python train.py --arch="gmlp" --horizontal_flip=false --layers=12 --label_smoothing=0.1 --loss="cross_entropy" --lr=0.0015 --eps=1e-08 --one_sided=false --grad_clip=5.0 --batch_size=128 --lr_schedule="wsd" --warmup_steps=1660 --adamw_weight_decay_other_params=0
Rows from block 2 of a small image classifier, named by matrix and row number. Rows with one number belong to one neuron. Each number is 128 + 32 x the weight over its row's rms, rounded and kept within 0 to 255. All counts start at 0.
After each neuron's rows are labels from the 100 images, of 14976, where the neuron reaches its largest size: "lies over" is the class under the peak; "top examples" is what is common among them. Only what is clearly more common there than usual is listed. The data: drawn branching plants.
# u: gMLP up (value half) (model.blocks.2.mixer.u.weight, 512x512), inputs 296-369
# v: gMLP up (gate half) (model.blocks.2.mixer.v.weight, 512x512), inputs 296-369
# out: gMLP down (model.blocks.2.mixer.out.weight, 512x512, transposed), outputs 296-369

u.146 [131 114 103 101 206 133 102 101  66  95 147 141 182 129 122 154 157 134 143 115 189 143 106 110 173 125 161 173 137 109 129  78 159 161 104  62  77 107 130  90  80 142  96 107  90 144 167  77  52  87 111 181 102  98 149 167 175 164 127 130 145 202 135 124 147 140 131 113 126  83 159 165  97 175]
v.146 [107  80 158 100 131 177 101 166 112 168 193  43 119 160  63 124 133 162 152 132  85  72 138  70 165 101 152  90 161 128  59  64 104 131 119 130 170 179  96 111 165 211 121 115 123 132 128 113 181 192 103 169 125 121 117 121  58 107 131 162 141 139 149 173 122  72 136  96  72 149  86 131 132 143]
out.146 [121 129 145 173 118 174 113 122 117 124 122  62 103 122 142 127 149 103 138 150 127  99 184 149 149 139  70 125 143 107 164 121  92  99 134 172 175 103 170 127 174 147 166  94 118  86 167 120 128 141  59 179 134 156 127  82  96  86  92 150 108  69 133 166  99  93 139 140 101 113 102 135  82 111]
lies over: wood; foliage
top examples: green leaves

u.31 [ 84 123 134 130 143  95 105  99 181 129  58 157 135 154  56 107 120 187 111  85 163 156 124 141 162 156 138 179 156 138 152  58  81 127 124  81 183 147  87  76 171 110 122 191 118 119 123 100 104 154 145 154 116 125  98 148 109 116 136  97 154 138 107 138  72 137 148  93  79 144 123 107  73 139]
v.31 [161 155 144 127  89 117 121 131  54 168 114 141 110 109 109 103 129 172  68  82 108 123 144  88  67 132 148 154 133 100 107 148 130 120 137 111 154 123 146 135 115 147  98 146 166 106  80 132 161 114 154  97 157 162 108 135 145 131 129 142 149 149 149  58 107 151  94  98 164 165 162 151  98 192]
out.31 [ 73 139 135 166 145 115  92 135  73 115 131 135 104 102  73 132 139 108 139 114 116 148 118 107 101 131 149  96 103 123 107 135  94 161 142 136  94 162  45 120 147 197 163  78 136 154  90 149 235 102  82 167 165 136 126 138  84 125 114 124  96  82 133 156 122 181 109 156 147  93 195  85  95 155]
lies over: foliage
top examples: autumn leaves

u.179 [119 149 105 105 121  51 127  91 121  67 126 172 130  67 157 117 117 133 154 189 161 118 114 167 138 169  93  93 130 183 107 112 164 114 186 151 133  73 162  65  63 136 128  88 154 121 126 152 113 127 124 143 108 151 150 112 114 106 125 197 114 112 156  98 142  84 159 122 157 154 137  73 153 124]
v.179 [116 188 116 164  59 107 128 107 156 135 133 153 151 168 165 128 130 104 132 160 175 149 131 144 140  78  98 106 163 145 122 128  78 182 154 109 114 171 214 163 158  86 151 103 189 171 115 208  84 143 170 134 138 142 121 147 150 125 199 170 129 104 140 126  91 168 195 135 152  77 187 136 127 145]
out.179 [173  99 144 131 123 118 143 118 101 114 153 151 140 157 107 208 171 141 139 139 130 156 119 161 127 124 132 167 126  75 147 106 106 111  84 137 143 145 122  98 111 143 123 125  85 136 105 164  84 103 143 112 107 127 112 116 107 140  70 149 129 152  88 173 105 167 147  86 104 138  91 139  98 109]
lies over: foliage
top examples: autumn leaves

u.455 [106  87 141 137 157 114 144 154 148 121 113 130 173  99 128 121 171 147 164  98 113 117 149 103  47 105 107 124 110 100 116 108  93 142  92 161 185 170  97 124  30  87  83 127 154 152 115 114 177 113 104 101 181 182 165 107 104 122 142 150 122 125 118 101 205 174 150 155 108 124 252 115  79 156]
v.455 [194 154 111  67 187  64 132 155  75 112  99 124 139 155  81 176 146 112 138 133 110 135  95 103  85 142 148 122 184 128 100 144  73 133 147 117 126 136 128  67 161 140 133 129  98 135 140 112 109 192 100 151 104 170 123 100 116 116 129  93 143  18 135 118 136 141 116 146  71 127 145 130 141 117]
out.455 [164 133 101 100 140 169 116 147  92 135  82 177 142  84 149 100 139 122 142 153 166 119  98  96 151  65 113 130 134 101 143 192 136 183 107 120 139 117 101 146 165 176 104 110 154 106 140 109 182  95 143 104  96  59 108 117 172 162  80  54 138 161 133 126  78 107  70 110 138  46  75 167  72  87]
lies over: wood
top examples: leaning left; white flowers

u.262 [129 143 127 172 119 166 150 140 146 126 149 186 131 118 179  89 111  88 139 124 184 153 118 132 142  50 140 155 105 158 133 132 112 127 143 164 133 196  57  93 139  96  91  73  79 185 159 101 153 155 146 121 120 110 203 109 116  92 134 107 124  82  91  94  67 135  98 100 106  82  64 186 126 175]
v.262 [150  70 153 120  62  86 147 124 120 101 134 195 163 128 102 129  59 127 123 162  60 160 183 112 162 135 132 225  94  85  97 146 125 111 140  50  98 140 113 129 125 150 114 137 125  81 138 133 167 166 107 122 183  91  71  91 118 143 151 118 143 190 132  98 123 122 106 136 159 177 167 147 111 134]
out.262 [147 110 180  69 130 103 140 126 164 138 124 184 230 140 186 183  92  99 107 135 117 115 190 172  74  99 122 119 125 132 163 138 134 100 189  64 139 150 211 147 135 162 151 172 126 168 175 100 119 137 177 139 187 138  96 154  81 154 155 124 143 138 124 110 125  83  84 113  35  86 120 138 138 118]
lies over: foliage
top examples: white flowers

u.434 [168 178 109 170  79 183 117 148 147 183 140 113 122 164 144 127 102 134 117 176 134 201 134 134  85 137 164 108 145 147 128  84  87 109 176 148 145 100  73 145 127 139  75 131 169 202 152 133 102 175 151  88  98 153  98 113 111  85 102 139 172 107 120  97 153 134 120 109 130  62 151 119 110 115]
v.434 [105 139 160  98 145 104 125 182 111 146 148 146 104 158 158 116 106 195 131 161 141 165 139 123 126 157 117 132 107 156  94 120 132  90 118  60 159 158 112 146 157 119 140 142 116 163 130 160 161 138 136 122 154 119 125 145 111 131 116 187 141 118 131 157 133  99 178 110 116 113 106  96 148 124]
out.434 [147 104 132  83 146 128 110  67 127  68 127  76 110 151 109 141 155 112 152 117  94 119 189  85 139 120 121 115  74 106 132 139 147  95 116 132 169 122 206  72  64 165  64 161 155  67 134 106 143  80  85 128 115 121 131 121  85 107  91  90 118 145 201 171 148 139 153 118 140 133 117 146 103 118]
lies over: wood
top examples: leaning left

u.418 [115 117 126 108 128 107 183 159 125 165 116 105 120 164  80 142 135 124 147  73 137 137  80 120 111  89  87 129 109 129 146 102 142 182 147  90  82 106 119 171 159 177  89 112 150 183 200 146 186 126 172 127 145  87 184 140 182 125  86  86 175 182 138  94 114 108  91 151 118 139 161 109 122 123]
v.418 [159  96 122 114 113 148 124 126 142  74 146 173 112 144 140  94 154 117  83 137 175 118 128 153 131 124 119  82 120 110 177  99 132 116 132  86 111 110 171 148 112 142 163 146  82 124 150 186 122  65 146 112 103  78 138 145 159 166 104 104 135 106  85 111 166 103 104 129  31  71  89  98 167 143]
out.418 [148 150 145 101 150 167 128 121  90 116 120 120 100  95 155 130 118 121 103 104 126  96 132  98 125 205 157  69 119 147 135 121 175 153 114  98 167 178 105 175 108 120 132 147 158 160  88 152 147 194  99 149  76 151 122 123  75 125 115 144 154 113 154  59 133  99 167 119 110 127 117 110  94 135]
lies over: foliage
top examples: red berries; pink blossoms

u.495 [137 145 109 109 161 125 123 109 107 141  99 165 129 155 107  51  97  88 124 145 159 147 164 115 110 110 133 118 117  83 108 132 152 131  98 179  88 132 121  77 128 129 143 144 109  94 125 186 116 131 170 173 123 112 119 134  98 173 122 180 117 100 143 124 149  60 197  91 184 145 123 130 130 137]
v.495 [ 87 165 198  16 167 140  98 142 164 108 122 168 146 151 140  80  94 110 147  51 111 166 180  99  97 127 151 129 106 147 125 141 166 177  95 125 165 122  84 145 152 167 111 146 124 108  99 129 158 138 153 141 142 117  85 158 197 142 151 148 126 189 107 126 170 151 105 129 166 129 151 110 141 143]
out.495 [101 146 149 145  73 105 112  79 132  94 129 138 104 111 134  60 147  73 146 130 113  79 171 159 142 131  74  50 115 121 118 124 149 187  80 141 140 109 147 113 115 169 178 127  98 138 122 166 124 144 134  87 144  83 138 133 127 101 147 137 100 128 193 154  97 133 156 207 124 180 124 166 110  83]
lies over: wood
top examples: bare

u.257 [ 91 114 145 172 101 174 108 129 136 167 126 149  99 145 120 217 134 155 147 128 166 117 150 208 107 128 132 127 147 157 154 120 133 176 112 145 109 105  91 148 101 159 173 116 102 182 153 129  77 174  98 142 104  61 172 133  88 140 142 139 149 117  69 145 155 134 150 134 117 183 126 135  58 141]
v.257 [117 177 170 180 133 126 146  99 156  85 174 103 120 156 125 122 184 145  87 157  99 101 185 128 177 107 127 175 159 113 154 132  95  94  56 134 166 147 129  96 120  71 112 156 110 104 129 125 169 188  89 183 150 130 153  93  94 143 109 103 121 177 114  90 171 151 191 154 149 138 198 152 121 152]
out.257 [160  60 107  97 150 105 103 133 121 130  89 160 167 121 197 133 119 168  96  92  89 119  36 105 131 125 123 112 128 108 164 143 113 141 177 108 114 108 135 157  83 137 118 135 203 151  96 153 154 135 151 128 159 135 145 104  99 121 143 119 112 151 138  78  82 120 159 160 122 127 146  79 117  77]
lies over: foliage
top examples: pink blossoms; night

u.32 [175 166 201 124  78  92 167 147 159 166 123  91  67 219 147 151 171 195 128 117 137 192 122 136 108 121 102 154 129 133  83 125 152 114 196 122 133 124 118 158 110 121 150 152 129 147 122 119 134 146 104 138 149 174 195 138 118 101 154 150 154 113 114 152 128  54 134 109  90 164  59 108 142 123]
v.32 [ 93 159  99 184 138 143  92  99 168 140 147 137  95 153 163 115  61 195 148 130  80 123 140 102 213  86 158 161 105 111 150 174 201 136  98 100 146 115 151 135 116  77 145  90 117  84 121 128 130  36 186  56 113 121 120 167 193 184 174 159 119 187 105  88 186 115 101 133 151 173 160 161 109 117]
out.32 [183 145 148 121 155 161 126 152 175 149 108 209 204 103  89  43 146 136 105 121 134  28 135 164 152 117  95 206 138 145 100  81 103 145 143 124 129 104 107 142 138 154 140  79 113 126 124 127 144  64  82 136 135 186 151 150 163 173 140 117 106 177 166  71 157 158 121 151  67  70 146 106 189  82]
lies over: foliage
top examples: two-way forks; green leaves

u.61 [144 131 105  96 201 203 146  97 199 101  91 141 107 120 143 118 153 164  92 187 122 114 185 158 174 116 128 193  91  85 198 163 146 127 162 108 113  96  69 112  96 157  93  78 148 185 123 142 172 128 102 135 114 148  94 100 148 111  89  82 128  98  98  87 111 112 165 155 137  93 155 186  71 162]
v.61 [ 86 101 126 141 157  74 106 155  47 127 135 174  98 155 145 138 148 105 195 118 114 146 107 138 131  83  96 170 160 124 135  86  98 131 163 139 133 149  97 129 153 138 120 145 163 137  74 162 144 137 144 178 149 163 137 107 123 129 110 138  97 144 154 123  66 194 138 156 109 140 112 145 156 147]
out.61 [151  94 144  93 114 129 134  93 125 144 108 196  83  95 148 126 166 119 151  91 118  68 164 110  95 121 125 104 120 155 162 118 144 171 148 172 106 105 142 162 148 116 110 149 152 102 167 165 109 185 149 169  93 112 114  92  82 169 180 127 107 107 142 172 174 175  90 171 114 112  97 143 156 106]
lies over: wood
top examples: two-way forks

u.397 [179 122 157 200  91 116 152 101 171 153 150 177  99 134 112 151 151 112 169 125  82 174 160  87 126  97 127 122  93 140 162 177 183 176 124 135  79 119 146  73 146 148 111  56 121  87 134 118  78 103  88 118 131 129 100  66 205 115 146 160 156 133 106 104 161 139 108 141 125 111 180 116 123 155]
v.397 [175  90 131  77 118 123 160 149  98 107 128 125 152  96  71 131 110 116 144 104 176  89 181 145 144 151 150 123 153  58 106 151 162 125 129  59 157 119  96  88 137  90  98 127 134 129 120 166 176 157 111  96 130 180 100 139  89 116 147 137  89 127  85 111 109 118 158 112 124 130 143 143 112 106]
out.397 [187 154 102 127 145 185 161 107  88 105 169 140 157 187 156  28 126 161 147 135 139  97 140 131 164 163 143 109 148 122  74 117  96 154 148 171 151 155 188 105 127 143 190 132 100 171 181 139 140 152 147 144 113  91 109 165  73 132 151 203 120 146  91 184 124  74 144 132  67 147 164  83 151  96]
lies over: wood
top examples: autumn leaves